From a checkpoint of a small audio-text matching model.
Model: 11.1M parameters, waveform 16khz input, encoder arch crnn, encoder norm batchnorm, encoder activation silu, encoder depths [1, 1, 1], encoder widths [192, 288, 432], encoder rnn lstm, fusion encoder layers 8, fusion encoder norm rmsnorm, fusion encoder activation gelu.
Training: soap at rate 0.0026, 3500 steps, batches of 48.
Data: trained on chords played on synthesised instruments, 52083 training examples, 3.2 epochs.
Rows from block 3 of the fusion encoder, named by matrix and row number. Rows with one number belong to one attention dimension. Each number is 50 + 10 x the weight over its row's rms, rounded and kept within 0 to 99. All counts start at 0. After the name is the row's rms in percent of the matrix's.
# v: attention query, key and value (stacked) (fusion_encoder.blocks.3.attn.qkv.weight, 960x320, the v third), inputs 160-239
# proj: attention output (fusion_encoder.blocks.3.attn.proj.weight, 320x320, transposed), outputs 160-239
v.230 101:46 59 52 71 35 46 37 66 42 67 48 56 51 57 80 41 44 46 63 47 54 47 46 37 62 54 33 48 62 71 46 60 46 43 55 40 53 57 62 36 44 59 47 42 55 68 39 68 44 55 59 51 42 63 56 52 28 34 59 62 40 48 53 47 28 60 39 50 71 55 38 61 43 53 31 49 55 52 69 54
proj.230 094:57 58 56 58 65 71 36 61 72 50 56 47 70 42 25 39 21 43 56 56 53 54 35 54 54 54 66 57 32 41 48 53 55 55 39 53 49 55 51 45 42 41 64 51 65 47 59 37 42 42 68 78 42 35 53 46 50 50 51 69 68 44 49 41 64 46 48 64 42 67 43 53 59 49 42 57 59 41 40 37
v.231 090:48 59 58 41 39 62 47 42 74 40 57 58 47 53 41 54 67 47 61 38 37 48 43 36 50 41 46 42 29 59 34 43 57 42 59 30 54 51 55 42 57 43 67 45 42 43 54 39 55 55 49 50 53 42 67 31 52 41 52 56 31 40 57 48 62 32 45 45 44 64 80 32 39 49 57 31 49 50 63 58
proj.231 088:35 25 48 51 49 25 42 49 54 48 40 49 52 37 48 39 39 54 43 31 54 53 33 46 63 54 48 48 50 49 55 52 39 41 54 54 55 47 50 37 56 63 33 51 52 68 47 61 52 50 25 59 57 60 47 58 47 70 59 51 51 46 33 46 40 60 54 46 59 49 42 49 58 78 46 46 47 57 38 45
v.232 103:46 44 49 33 59 31 70 25 72 53 45 30 47 38 48 49 45 51 56 29 54 38 51 43 36 57 55 48 54 56 37 57 56 51 56 57 56 67 55 30 48 49 51 51 49 29 43 54 51 56 42 66 39 49 46 44 54 37 47 51 52 48 41 60 58 53 42 58 48 54 55 35 35 42 75 46 55 65 39 27
proj.232 101:71 53 55 54 40 65 53 55 43 39 23 67 47 48 45 51 63 40 56 40 50 53 31 62 57 57 55 61 60 40 55 54 59 52 58 50 51 59 36 54 40 53 30 50 51 57 61 58 34 50 56 58 23 63 56 48 43 44 52 66 46 44 60 52 64 50 55 74 50 57 71 46 41 60 37 60 57 36 59 46
v.233 105:51 65 52 76 48 61 79 50 53 51 56 56 34 47 60 50 54 46 55 47 48 55 45 57 48 53 50 59 50 52 51 46 43 45 63 62 58 42 53 46 55 53 47 59 47 58 44 57 49 54 60 39 47 41 51 47 45 41 44 59 64 74 59 33 47 37 63 39 73 53 47 47 65 37 64 53 56 48 61 58
proj.233 114:45 32 52 48 58 37 39 76 50 43 67 55 44 48 60 27 45 43 45 55 50 49 49 62 49 41 66 45 39 44 46 50 64 49 53 49 43 51 50 48 59 57 66 48 55 41 46 50 66 37 46 59 45 55 50 59 60 72 45 44 60 64 53 61 65 52 58 58 54 48 49 59 61 77 48 47 43 59 61 37
v.234 107:58 42 57 50 50 46 43 50 57 31 48 38 43 55 38 49 70 42 51 63 55 63 43 60 55 65 40 31 50 46 53 53 52 42 71 65 36 39 39 65 64 60 61 46 53 52 55 38 50 48 63 61 56 53 56 40 45 56 39 34 32 64 42 51 46 46 34 51 69 44 56 44 41 73 76 73 41 53 44 54
proj.234 110:51 29 58 58 49 50 25 49 54 70 54 74 60 51 32 69 43 36 46 50 45 54 45 53 48 34 42 47 51 30 52 53 48 50 46 47 63 58 67 48 50 36 55 44 55 41 60 68 54 36 60 64 37 53 47 59 49 46 61 43 41 57 63 29 58 59 40 34 29 54 67 40 54 58 50 45 38 45 50 44
v.235 103:51 59 36 53 57 62 64 45 50 55 70 41 30 64 77 62 56 62 54 59 49 52 42 51 46 53 52 57 42 54 47 78 42 64 32 45 51 44 62 61 77 55 48 29 34 57 32 50 27 55 74 44 60 60 66 32 45 43 62 51 46 47 49 47 36 44 30 46 43 33 39 54 58 50 62 51 51 62 59 55
proj.235 094:42 35 39 51 56 63 37 49 54 35 44 52 49 49 37 30 40 50 68 42 60 57 48 52 64 50 52 32 62 45 42 54 40 56 55 51 44 48 58 51 45 53 52 81 37 59 37 51 33 37 31 57 50 50 41 63 54 44 53 43 43 42 61 49 43 49 59 41 56 56 53 46 58 65 28 48 67 71 36 42
v.236 107:57 60 67 38 58 61 53 51 53 44 49 51 58 37 41 30 43 65 38 81 67 37 50 57 66 62 67 42 59 59 65 58 55 56 47 58 47 58 58 52 47 50 48 49 47 44 37 44 51 48 51 61 42 42 30 40 38 60 45 49 68 55 51 61 43 76 54 31 45 58 41 42 53 39 43 60 54 44 62 63
proj.236 115:47 36 67 54 40 50 60 46 51 39 37 45 56 52 43 43 64 58 46 37 58 49 50 55 52 48 55 38 62 51 56 51 50 44 47 49 36 52 39 44 69 71 55 42 38 48 51 60 54 67 53 55 61 22 49 49 39 48 50 26 49 55 27 45 54 33 65 54 48 55 48 55 49 32 60 31 37 50 46 49
v.237 121:44 42 48 44 62 64 46 40 60 49 66 49 60 49 49 63 77 50 54 64 48 53 52 48 53 61 46 39 46 50 47 58 45 48 43 46 60 35 44 69 58 50 68 58 48 49 52 52 45 39 61 58 42 59 70 62 42 52 54 69 36 36 44 69 52 45 56 51 36 28 44 51 34 45 57 59 43 50 55 65
proj.237 119:43 56 36 54 37 46 53 61 45 48 51 41 49 58 69 67 42 36 49 57 49 54 54 37 61 56 58 57 43 50 51 39 42 53 46 57 49 56 50 33 40 39 63 53 40 48 36 57 27 66 32 54 64 50 61 43 42 49 59 38 64 77 50 44 37 53 39 56 27 48 59 25 60 51 33 43 39 64 46 48
v.238 102:48 45 54 53 66 49 63 65 32 44 47 43 54 50 54 75 59 27 59 48 52 40 51 63 43 31 61 45 51 67 56 42 53 44 49 42 50 38 39 60 52 42 72 45 57 53 50 62 54 50 59 51 48 49 47 59 39 48 52 54 44 47 36 47 59 46 38 41 59 56 39 54 51 64 35 60 49 55 53 53
proj.238 092:55 56 41 67 42 54 26 41 49 41 47 47 59 47 62 57 39 73 59 48 47 50 45 55 50 63 57 67 54 60 53 43 52 52 54 51 50 61 53 39 34 53 63 62 51 59 48 48 52 28 55 28 52 25 11 56 59 38 28 54 60 45 55 53 51 57 51 40 56 51 62 67 49 49 48 54 43 55 32 61
v.239 111:58 50 48 58 51 40 41 63 48 52 56 65 62 69 49 47 59 61 49 49 55 58 40 52 52 36 48 39 47 45 49 61 53 44 48 24 41 42 52 43 49 57 52 71 45 56 45 45 57 67 70 40 52 45 54 45 61 38 60 62 47 49 51 52 47 59 55 42 52 49 51 50 60 61 56 26 46 31 47 44
proj.239 106:44 38 52 60 52 52 45 39 47 71 50 53 42 65 38 41 42 29 44 38 60 51 45 45 31 52 52 47 59 50 53 56 57 49 40 52 56 39 54 44 53 36 57 42 52 53 33 53 51 70 49 68 51 85 41 54 44 56 57 51 31 75 38 51 39 40 49 44 38 50 49 59 45 51 62 54 39 48 58 63
v.240 098:44 49 49 44 46 44 62 57 46 49 54 45 47 49 33 39 55 48 61 50 36 48 57 40 57 49 62 54 58 50 39 48 51 27 47 51 50 52 68 33 35 57 50 46 47 67 44 51 67 45 51 39 47 59 49 44 66 49 47 69 41 42 38 37 32 37 43 61 34 49 37 65 63 80 37 50 54 52 57 34
proj.240 107:41 48 56 42 63 44 45 54 56 42 52 63 50 51 73 39 59 39 54 44 47 54 59 36 58 52 48 49 52 59 45 54 42 60 48 37 70 55 46 49 53 58 38 62 54 58 43 41 52 80 41 48 51 68 61 53 40 47 47 46 50 44 57 61 61 45 49 45 41 35 60 44 55 55 57 61 50 35 38 45
v.241 097:39 65 57 58 47 47 59 53 43 64 52 70 60 62 45 35 36 53 34 55 75 41 52 51 49 58 48 53 48 41 55 46 40 48 54 17 45 48 46 35 24 44 51 63 51 51 65 53 49 35 64 43 47 31 48 46 56 46 63 51 51 40 52 55 48 59 34 56 58 53 41 58 44 45 39 42 47 48 43 63
proj.241 097:65 44 35 66 69 50 61 41 43 54 54 38 45 43 60 60 52 54 32 47 35 54 54 28 55 53 55 56 56 39 44 51 54 51 49 83 47 41 37 43 57 50 57 49 48 57 57 58 48 60 55 50 59 66 37 51 42 58 35 44 32 37 51 50 51 48 69 49 55 20 67 46 48 31 59 46 30 65 49 47
v.242 111:37 42 42 49 58 50 26 45 55 40 42 51 52 37 42 47 40 53 50 39 43 44 54 51 44 64 54 51 59 79 52 59 55 75 52 44 53 36 41 52 82 59 67 58 60 43 59 45 56 42 58 52 61 62 46 51 40 40 47 51 50 44 55 38 74 51 37 51 56 48 49 45 22 45 57 38 59 68 50 44
proj.242 114:61 54 45 62 60 39 41 36 48 61 63 53 62 48 57 75 60 56 43 53 63 56 42 44 28 43 64 55 30 45 59 51 45 56 45 49 58 65 56 43 36 53 55 53 32 56 46 40 44 40 50 61 45 51 49 42 56 55 62 28 52 44 55 32 30 56 39 42 21 50 61 53 52 58 32 54 55 48 56 45
v.243 107:53 58 31 51 55 65 56 58 53 46 46 50 48 44 42 37 45 62 37 44 52 43 52 52 48 47 43 54 55 41 44 71 59 47 55 46 56 56 49 53 70 54 66 55 51 51 46 53 52 49 51 59 66 53 45 55 39 53 47 49 52 52 53 43 57 58 54 52 69 45 37 41 39 31 69 52 43 67 56 47
proj.243 111:64 49 30 65 36 47 53 44 50 49 62 49 60 39 55 47 46 49 44 57 55 46 41 51 45 60 60 50 45 57 44 38 42 65 44 61 35 51 57 55 50 38 62 65 42 45 49 51 55 41 45 53 37 47 54 56 66 58 49 50 39 59 47 37 65 55 73 50 34 44 41 57 50 54 40 56 47 40 52 80
v.244 097:48 51 40 35 31 44 51 48 37 57 51 44 60 37 49 32 39 74 48 42 52 39 50 56 56 61 67 51 63 32 58 46 47 58 37 37 39 57 40 36 45 50 55 44 41 44 58 48 37 41 37 54 41 77 51 47 45 61 47 44 44 56 46 52 56 66 35 56 60 53 49 29 55 58 21 50 51 56 65 40
proj.244 099:43 52 51 46 55 75 40 69 64 32 45 47 50 38 77 53 52 49 51 44 35 49 56 47 64 58 46 36 57 42 33 40 37 55 54 61 36 62 48 48 56 76 63 43 49 48 44 49 67 53 60 65 67 30 43 58 57 44 51 47 44 49 53 52 46 28 67 53 39 51 46 45 52 42 60 66 60 43 31 41
v.245 113:31 62 48 48 44 43 54 58 49 33 43 40 57 48 43 52 60 46 56 37 61 53 41 41 41 57 40 49 37 45 56 58 37 42 66 38 42 49 68 46 44 36 54 57 66 37 62 41 34 50 48 39 68 50 47 65 58 66 38 43 34 57 42 48 42 48 49 54 44 58 62 40 53 47 55 42 55 68 40 67
proj.245 108:56 58 45 35 58 59 60 28 57 55 52 47 37 48 62 58 54 73 47 51 51 53 47 45 56 63 55 64 46 57 39 48 43 55 49 51 32 46 39 54 52 54 51 57 67 53 50 61 43 53 43 54 31 63 55 52 48 54 43 48 61 64 62 58 57 44 66 64 44 58 52 53 44 54 45 48 29 45 73 52
v.246 094:60 54 52 58 40 46 56 58 37 46 57 51 58 44 43 47 49 56 42 40 46 44 66 59 61 54 51 43 54 39 48 50 44 52 49 48 26 53 41 63 58 35 42 44 54 52 41 50 47 61 63 48 50 52 49 51 72 64 66 66 51 44 51 56 59 52 63 43 42 57 45 41 43 58 40 50 63 52 45 57
proj.246 098:44 56 52 30 55 32 36 45 43 35 41 34 45 47 50 58 76 46 60 62 52 54 53 55 55 47 44 59 53 54 38 49 66 48 50 44 53 46 53 65 64 46 52 48 33 70 52 46 54 42 64 34 42 66 56 55 45 58 38 50 47 57 72 46 62 49 64 44 56 54 58 53 27 31 85 45 41 57 43 61
v.247 118:31 63 47 34 61 39 44 56 40 54 53 43 53 48 57 26 68 51 60 66 59 45 49 54 57 55 56 61 43 47 42 51 52 27 37 67 48 48 55 56 38 30 40 67 63 51 53 44 59 49 38 64 68 42 50 58 39 61 56 43 53 66 37 58 41 58 65 36 60 49 65 55 58 75 48 34 35 53 43 56
proj.247 122:61 57 57 53 23 55 60 46 47 43 46 40 42 50 55 68 43 51 53 62 39 52 64 31 50 50 45 61 56 42 54 43 50 39 47 24 58 56 61 44 59 52 51 52 52 37 60 69 58 45 53 54 37 75 37 54 60 49 47 64 42 31 50 48 68 45 43 47 43 41 58 64 38 37 43 59 39 49 62 38
v.248 100:44 58 60 32 38 50 41 46 51 40 47 49 28 37 54 38 53 49 53 52 58 65 53 47 51 51 56 58 41 31 42 43 61 33 52 72 53 50 45 45 36 51 65 52 44 53 41 38 59 64 51 58 51 41 52 52 42 39 57 64 42 52 49 63 43 45 30 49 43 45 54 46 54 64 67 41 61 48 47 53
proj.248 101:46 43 49 55 37 37 49 74 46 55 39 71 53 46 38 58 66 46 53 50 45 44 48 35 62 40 32 27 55 54 52 39 50 46 41 46 50 42 53 54 57 54 45 50 77 63 42 49 43 56 39 53 48 39 43 57 54 33 48 39 71 44 60 25 47 43 53 48 58 63 55 50 49 45 32 56 35 57 70 48
v.249 097:71 35 56 49 31 49 50 75 41 54 47 55 70 36 38 37 27 46 46 42 54 45 56 45 62 47 34 47 40 38 56 47 56 36 63 35 37 57 39 51 39 49 42 52 42 45 39 51 55 41 36 40 53 64 56 65 52 36 76 40 68 64 35 47 34 63 42 47 54 45 67 56 59 44 52 46 46 34 59 61
proj.249 095:55 52 46 57 47 48 40 48 69 38 42 50 50 44 53 38 61 61 45 46 49 50 47 57 37 63 58 36 45 43 51 67 45 59 34 64 59 44 63 38 60 42 71 46 38 52 64 57 66 60 65 57 51 46 45 52 49 47 45 63 40 30 47 41 52 57 56 53 63 51 31 59 37 27 65 56 52 58 39 69
v.250 116:46 66 53 50 44 65 50 73 56 63 55 46 46 42 41 41 52 39 41 62 47 38 38 59 70 52 43 59 50 54 56 62 67 35 68 69 40 52 39 47 50 48 45 46 36 43 55 31 41 34 54 63 50 36 54 46 46 52 60 59 53 53 37 42 60 49 51 64 48 27 53 42 38 43 63 49 38 52 40 50
proj.250 110:47 36 76 58 47 39 28 64 47 38 69 51 54 50 54 49 54 31 44 46 54 55 51 56 42 40 65 62 56 42 48 63 63 48 38 53 37 58 48 46 55 47 62 64 52 31 64 48 56 47 56 41 35 53 53 61 33 62 54 46 52 53 64 55 56 63 33 53 45 48 56 52 54 44 37 65 44 51 51 52
v.251 110:53 51 53 48 45 64 30 50 41 53 53 67 44 59 44 33 50 66 44 38 53 43 73 56 62 41 39 42 42 45 44 42 43 41 58 55 57 52 46 50 54 46 38 37 38 43 50 37 59 44 49 53 47 54 59 55 73 65 39 48 61 62 32 38 57 50 62 63 48 51 45 56 39 50 36 62 58 34 33 28
proj.251 111:55 61 67 36 63 46 42 44 42 47 51 51 68 55 46 43 75 29 56 61 52 45 52 43 54 38 40 50 60 49 53 55 49 47 53 48 63 55 46 54 43 63 48 52 55 47 71 52 49 51 68 65 27 51 43 49 32 28 32 51 37 49 44 62 48 46 58 37 39 54 41 45 49 40 68 73 34 21 29 65
v.252 103:37 47 38 30 47 59 45 39 42 49 52 43 56 52 44 52 51 55 64 68 64 42 75 39 31 43 43 42 54 60 61 38 53 37 46 36 52 59 63 50 37 57 65 40 42 46 62 48 59 39 80 47 56 48 49 45 59 70 59 32 59 32 31 50 71 37 21 32 45 53 42 46 75 44 55 44 38 59 39 42
proj.252 098:59 53 46 74 43 39 67 28 68 45 46 69 57 47 54 47 44 45 50 63 55 59 41 53 46 55 44 70 58 56 53 62 53 62 60 71 50 50 40 48 57 64 33 62 51 62 50 32 42 66 28 56 55 41 36 42 46 50 47 46 35 54 42 37 40 41 56 46 40 47 43 38 62 49 40 62 49 34 38 32
v.253 116:47 48 37 68 45 60 55 39 54 54 56 33 53 50 48 49 44 59 51 58 51 38 35 50 65 39 29 66 50 57 58 60 54 62 47 59 47 54 69 49 47 58 34 47 58 42 52 49 46 52 50 58 42 61 54 51 50 47 51 80 61 46 33 44 48 52 60 42 53 33 59 35 51 51 48 59 55 41 44 43
proj.253 105:40 47 68 61 16 43 57 65 47 35 46 41 53 66 35 42 45 25 54 59 40 59 45 54 70 45 53 55 46 58 40 40 58 41 40 46 61 43 46 40 51 50 73 58 52 46 45 37 43 39 53 54 51 39 62 57 46 48 52 47 52 43 47 57 52 45 52 61 43 40 36 57 35 44 58 63 54 47 57 35
v.254 113:47 44 48 44 59 48 62 63 50 60 48 53 62 61 38 61 57 61 40 71 28 54 56 51 51 63 43 35 35 51 38 54 42 55 58 34 28 39 50 53 47 38 47 51 30 54 50 47 44 37 55 55 52 67 52 56 58 47 54 46 47 29 31 67 57 53 55 49 52 53 59 44 53 57 53 46 33 48 46 63
proj.254 106:64 41 52 46 56 66 53 38 43 30 56 26 59 52 57 59 64 40 58 29 48 53 65 55 41 60 55 54 64 64 53 52 52 54 52 57 58 71 51 52 61 38 51 47 53 51 49 44 55 57 32 47 43 62 58 54 36 57 62 51 57 65 50 51 58 49 44 54 54 48 46 58 39 55 73 49 47 37 53 59
v.255 113:30 53 59 44 44 52 76 51 48 46 46 56 66 24 52 60 26 64 54 32 50 55 48 58 35 58 67 50 64 53 57 46 54 44 59 49 44 46 43 38 50 52 30 48 63 45 58 57 56 38 47 61 54 53 53 52 28 37 78 58 58 44 66 62 62 47 57 51 61 39 57 35 48 69 32 58 51 57 52 50
proj.255 122:50 42 59 55 76 50 44 58 42 26 53 52 53 52 54 47 43 50 40 41 48 53 56 33 54 36 39 52 59 49 49 53 66 38 50 28 71 48 50 42 34 45 55 49 52 51 62 49 46 47 68 40 56 56 53 41 66 66 33 51 52 40 54 43 48 44 45 54 70 56 81 49 45 47 44 51 56 61 50 54
v.256 096:28 45 47 52 70 44 29 44 40 54 58 40 53 36 60 50 31 51 45 52 38 63 64 47 47 47 57 59 38 58 51 62 49 49 41 41 51 48 46 34 51 60 43 37 42 43 50 59 63 67 54 47 46 49 45 57 36 64 50 29 71 44 29 64 53 37 49 53 47 54 49 34 64 42 27 41 43 38 47 44
proj.256 094:49 48 62 50 49 54 47 72 54 55 38 69 47 47 57 41 54 56 45 38 68 54 45 53 68 54 69 46 50 48 45 48 55 55 48 48 47 50 49 40 24 28 46 58 66 56 57 35 45 45 43 57 58 38 48 56 60 47 60 86 48 61 81 48 21 68 54 56 46 40 62 51 59 77 51 58 50 53 51 74
v.257 097:53 71 62 51 48 44 69 64 57 47 46 49 37 46 29 53 61 42 50 49 38 51 51 50 50 41 45 35 31 62 43 40 59 45 64 46 38 49 52 43 59 41 71 53 58 43 54 40 44 61 49 48 46 37 43 54 55 63 41 62 59 47 33 60 44 45 61 38 59 46 30 49 66 28 53 61 43 56 56 57
proj.257 095:36 55 28 27 60 53 52 44 44 44 57 56 49 65 51 48 41 45 50 53 56 51 51 69 37 53 43 59 64 58 63 51 54 53 54 50 60 52 59 44 44 53 49 55 71 52 31 29 77 54 47 48 35 55 37 39 54 55 44 44 55 53 63 63 33 68 52 60 43 56 37 47 54 74 75 60 47 46 55 53
v.258 104:39 50 59 45 37 37 36 26 48 45 40 55 60 59 44 38 58 58 37 49 57 60 49 60 62 63 41 45 49 41 51 51 62 65 44 50 64 41 70 61 49 51 57 51 36 62 64 60 40 56 46 39 51 38 48 64 57 51 51 55 45 58 72 54 62 56 51 39 56 41 64 41 57 34 66 34 56 41 60 47
proj.258 103:50 40 55 32 52 63 64 47 37 66 56 63 48 48 54 55 66 43 61 43 68 58 62 51 47 39 43 48 37 48 50 44 61 48 64 50 42 47 43 54 46 58 48 46 61 41 59 55 66 39 62 69 54 60 73 59 54 64 51 50 59 55 43 53 45 53 37 57 42 52 54 53 40 55 66 53 59 55 65 53
v.259 094:55 42 45 23 24 58 41 57 50 47 38 38 52 49 82 50 45 42 41 41 43 44 38 56 49 53 49 53 53 47 67 66 50 56 62 47 52 61 45 25 56 44 41 64 43 54 38 63 46 49 47 57 50 55 54 43 21 53 39 43 64 71 76 51 56 56 51 54 50 50 59 48 48 53 53 52 42 39 53 36
proj.259 100:53 56 48 51 39 29 55 46 55 45 59 47 51 45 45 38 55 48 57 37 54 33 53 68 51 46 48 54 42 52 61 45 49 50 48 47 61 50 49 55 67 55 51 49 51 46 70 61 45 51 60 48 51 52 55 46 47 57 48 63 45 54 31 49 45 60 35 42 47 56 55 42 54 34 53 51 61 45 44 45
v.260 112:63 51 58 47 53 51 41 57 48 53 36 60 63 59 36 52 55 50 43 49 62 68 54 56 62 65 47 47 49 47 69 59 50 37 61 66 64 55 53 69 54 49 46 50 61 63 62 40 55 48 50 51 54 53 52 59 64 59 64 53 62 37 56 51 42 45 64 55 59 58 32 50 64 42 64 50 70 48 45 68
proj.260 114:49 59 56 43 53 70 52 38 69 56 80 57 41 61 57 52 54 57 47 61 47 49 41 35 57 30 35 50 60 51 49 42 40 50 52 46 49 55 42 46 48 91 46 68 62 40 51 50 40 53 65 69 33 59 61 50 36 33 40 57 47 64 49 53 46 47 40 39 65 58 60 60 52 38 59 43 44 53 50 48
v.261 091:47 70 49 49 58 37 40 39 48 54 44 50 44 47 29 55 41 70 43 63 72 42 57 58 49 39 50 44 49 59 39 29 51 59 60 64 42 32 69 65 53 63 74 44 53 37 52 46 51 46 56 52 51 45 36 41 57 53 46 54 43 42 49 69 60 26 62 43 68 46 41 44 37 38 47 55 47 54 43 43
proj.261 090:41 56 61 55 45 49 50 17 39 64 70 53 52 71 46 53 57 43 48 54 52 53 37 44 48 56 42 61 46 55 59 69 54 56 47 41 51 43 47 33 45 64 25 48 60 48 53 59 57 47 44 44 47 53 57 38 44 43 53 47 54 40 49 51 31 63 40 55 34 44 51 55 43 44 66 49 55 58 47 59
v.262 095:48 40 37 46 55 40 57 47 38 50 51 50 52 47 58 32 46 57 55 39 54 54 46 64 35 19 65 50 55 44 47 63 63 37 54 60 47 29 43 41 64 44 39 53 38 54 47 61 52 40 62 59 48 51 60 33 34 68 54 48 52 39 59 45 57 73 72 49 63 50 63 33 51 44 50 63 60 60 30 41
proj.262 102:68 45 61 47 44 75 47 40 40 44 61 56 46 65 65 54 35 59 52 59 45 65 62 49 36 59 54 56 41 56 39 51 40 55 60 42 61 39 41 48 57 48 43 43 42 43 70 76 53 61 41 54 38 48 59 52 56 34 54 59 55 53 55 49 45 38 46 54 35 48 38 61 41 53 25 61 59 72 48 52
v.263 099:37 54 54 61 46 60 50 67 39 48 43 36 70 70 52 39 56 58 45 58 63 54 42 60 54 48 32 45 41 56 65 40 60 60 48 57 51 44 49 60 52 47 51 50 39 47 71 30 61 53 34 55 55 30 36 58 53 58 55 56 40 40 26 41 35 41 44 56 52 55 52 60 59 60 47 49 37 43 46 42
proj.263 102:59 46 27 58 47 46 41 31 60 47 67 49 56 50 31 78 48 39 59 34 48 53 52 50 49 30 45 48 51 43 29 45 48 44 47 51 43 54 56 41 40 43 44 56 69 44 45 47 34 44 41 48 36 66 52 44 29 47 48 44 53 59 52 52 64 54 71 46 56 49 52 51 52 45 37 64 33 45 55 32
v.264 103:61 43 63 48 49 46 52 40 54 39 61 38 59 41 53 50 55 59 47 38 58 45 45 56 56 42 41 59 40 62 29 63 48 59 51 48 59 51 48 54 48 51 61 42 45 55 60 43 36 45 64 46 58 62 68 61 48 66 61 65 56 54 59 45 57 51 56 48 45 41 49 43 35 53 89 55 43 42 45 49
proj.264 109:51 43 65 41 49 59 45 56 34 49 53 54 46 63 32 53 50 59 56 63 46 53 43 45 48 54 51 50 40 51 59 46 45 49 69 33 59 52 51 60 42 45 45 66 57 53 26 75 67 41 40 61 34 58 53 59 54 39 45 53 51 58 43 50 54 29 35 37 52 50 29 72 62 51 25 54 59 53 53 36
v.265 096:53 49 39 60 47 51 60 53 40 38 54 40 58 52 58 49 43 46 33 51 56 38 51 59 52 34 50 36 69 48 44 56 54 60 54 65 44 43 46 48 50 39 61 57 38 53 64 40 67 51 49 37 56 30 58 38 48 75 47 49 40 64 45 63 46 46 64 57 55 61 36 42 39 68 62 52 54 53 47 41
proj.265 091:48 50 53 60 61 44 43 45 60 61 58 59 50 53 27 65 49 45 52 45 59 53 47 47 47 63 55 55 28 57 43 42 52 48 45 49 50 41 58 57 49 47 39 51 31 46 50 48 44 45 66 51 38 48 40 62 52 47 51 46 46 43 63 60 56 56 46 44 52 41 57 64 60 36 56 51 38 62 55 36
v.266 085:39 75 58 57 34 48 46 52 56 48 65 63 59 35 30 41 53 54 43 45 52 55 62 52 55 62 53 40 35 67 45 56 36 49 61 40 63 53 40 46 30 49 45 50 52 62 60 54 51 46 32 32 41 38 57 54 70 54 42 49 52 46 50 37 67 49 47 45 62 60 51 50 52 49 51 46 43 70 64 51
proj.266 082:50 45 45 48 69 59 54 60 42 82 70 54 47 53 74 41 66 48 43 47 42 47 51 40 64 38 35 61 53 46 55 43 64 52 50 35 33 44 47 59 33 50 49 55 71 44 45 49 56 57 50 69 55 62 44 57 52 54 45 52 65 58 57 58 45 61 68 43 51 22 56 35 62 38 67 35 59 33 46 44
v.267 096:58 55 49 50 52 61 37 42 48 61 35 51 61 50 60 37 58 44 40 60 50 58 74 52 31 53 63 32 39 41 56 46 52 36 56 44 62 52 79 57 43 45 41 50 63 38 55 49 48 63 51 59 43 51 52 59 66 68 51 54 58 48 49 57 57 46 48 40 61 61 49 54 57 61 43 53 40 37 61 49
proj.267 099:36 60 65 37 33 46 49 40 44 30 46 47 51 61 60 76 49 64 47 45 40 48 46 41 51 42 29 71 41 49 53 61 56 48 51 46 41 52 36 42 49 46 64 38 47 68 40 51 67 44 57 35 65 50 49 44 38 54 55 51 33 46 44 51 41 60 63 62 40 38 40 46 49 59 76 52 52 42 53 55
v.268 105:25 47 58 45 35 31 27 35 49 59 47 36 62 33 66 45 52 51 49 34 52 45 43 42 25 42 45 49 45 43 50 43 58 59 42 45 44 48 30 50 64 53 34 47 41 37 55 64 48 47 54 28 48 50 43 53 47 50 62 56 54 67 57 59 62 53 42 40 34 58 62 42 59 28 41 65 32 52 51 32
proj.268 098:54 49 50 53 44 45 41 55 57 39 29 55 65 47 43 52 53 26 66 48 50 51 71 46 71 69 51 41 45 65 40 44 60 47 54 62 60 47 51 54 62 40 63 58 30 53 50 37 47 40 45 57 50 47 74 45 48 65 49 48 45 32 53 40 51 45 58 61 34 55 54 57 31 54 26 56 58 52 57 46
v.269 093:45 42 46 58 30 59 60 56 49 48 32 62 53 45 70 54 37 63 47 39 31 52 68 56 46 45 49 59 50 43 33 63 37 37 48 55 78 37 38 44 62 46 43 45 52 49 47 56 49 60 56 38 45 58 50 56 30 55 55 46 58 27 52 37 30 52 51 50 50 46 40 49 51 60 50 51 60 56 40 32
proj.269 090:59 41 44 55 61 51 55 55 64 65 64 59 50 69 31 37 44 53 51 46 70 43 58 40 50 51 67 44 36 57 52 50 46 40 60 39 43 56 45 57 56 45 54 49 32 50 34 64 43 55 43 42 52 58 55 60 57 48 39 62 55 88 41 48 40 52 42 30 54 49 37 50 44 56 45 45 60 53 25 51
v.270 097:31 45 36 51 54 43 64 56 52 60 63 60 50 43 51 55 36 60 50 51 52 32 50 43 46 42 55 54 54 50 36 45 46 53 47 33 23 41 30 42 52 50 60 49 59 46 37 55 48 39 38 42 38 29 42 22 64 41 34 35 48 37 54 46 52 47 51 79 54 54 43 44 47 41 42 50 63 34 47 51
proj.270 099:50 63 50 70 36 45 52 40 40 60 48 39 35 51 69 29 50 51 39 50 48 63 45 55 47 61 57 49 52 28 54 47 44 46 54 62 49 45 45 48 39 36 47 52 34 44 79 31 37 63 54 86 69 47 57 40 61 62 49 58 42 47 49 61 43 75 66 31 66 53 74 53 57 56 43 52 48 62 40 40
v.271 097:42 65 50 61 36 61 45 47 58 38 49 51 38 56 36 65 42 62 37 46 58 66 55 43 52 56 46 44 54 46 39 49 40 42 50 38 50 55 55 53 47 54 50 40 64 51 45 54 49 43 55 42 61 24 37 42 44 58 60 49 70 33 56 55 30 67 52 52 42 60 43 54 47 55 48 55 31 44 38 61
proj.271 090:48 38 51 45 62 50 65 59 43 74 59 43 67 76 50 64 37 54 42 40 58 51 34 48 47 49 48 41 37 46 61 43 54 43 44 53 26 50 44 50 48 40 54 50 38 27 49 43 71 68 59 50 55 65 57 45 44 49 33 62 46 71 48 48 52 55 40 46 65 47 59 37 51 61 60 42 45 50 52 53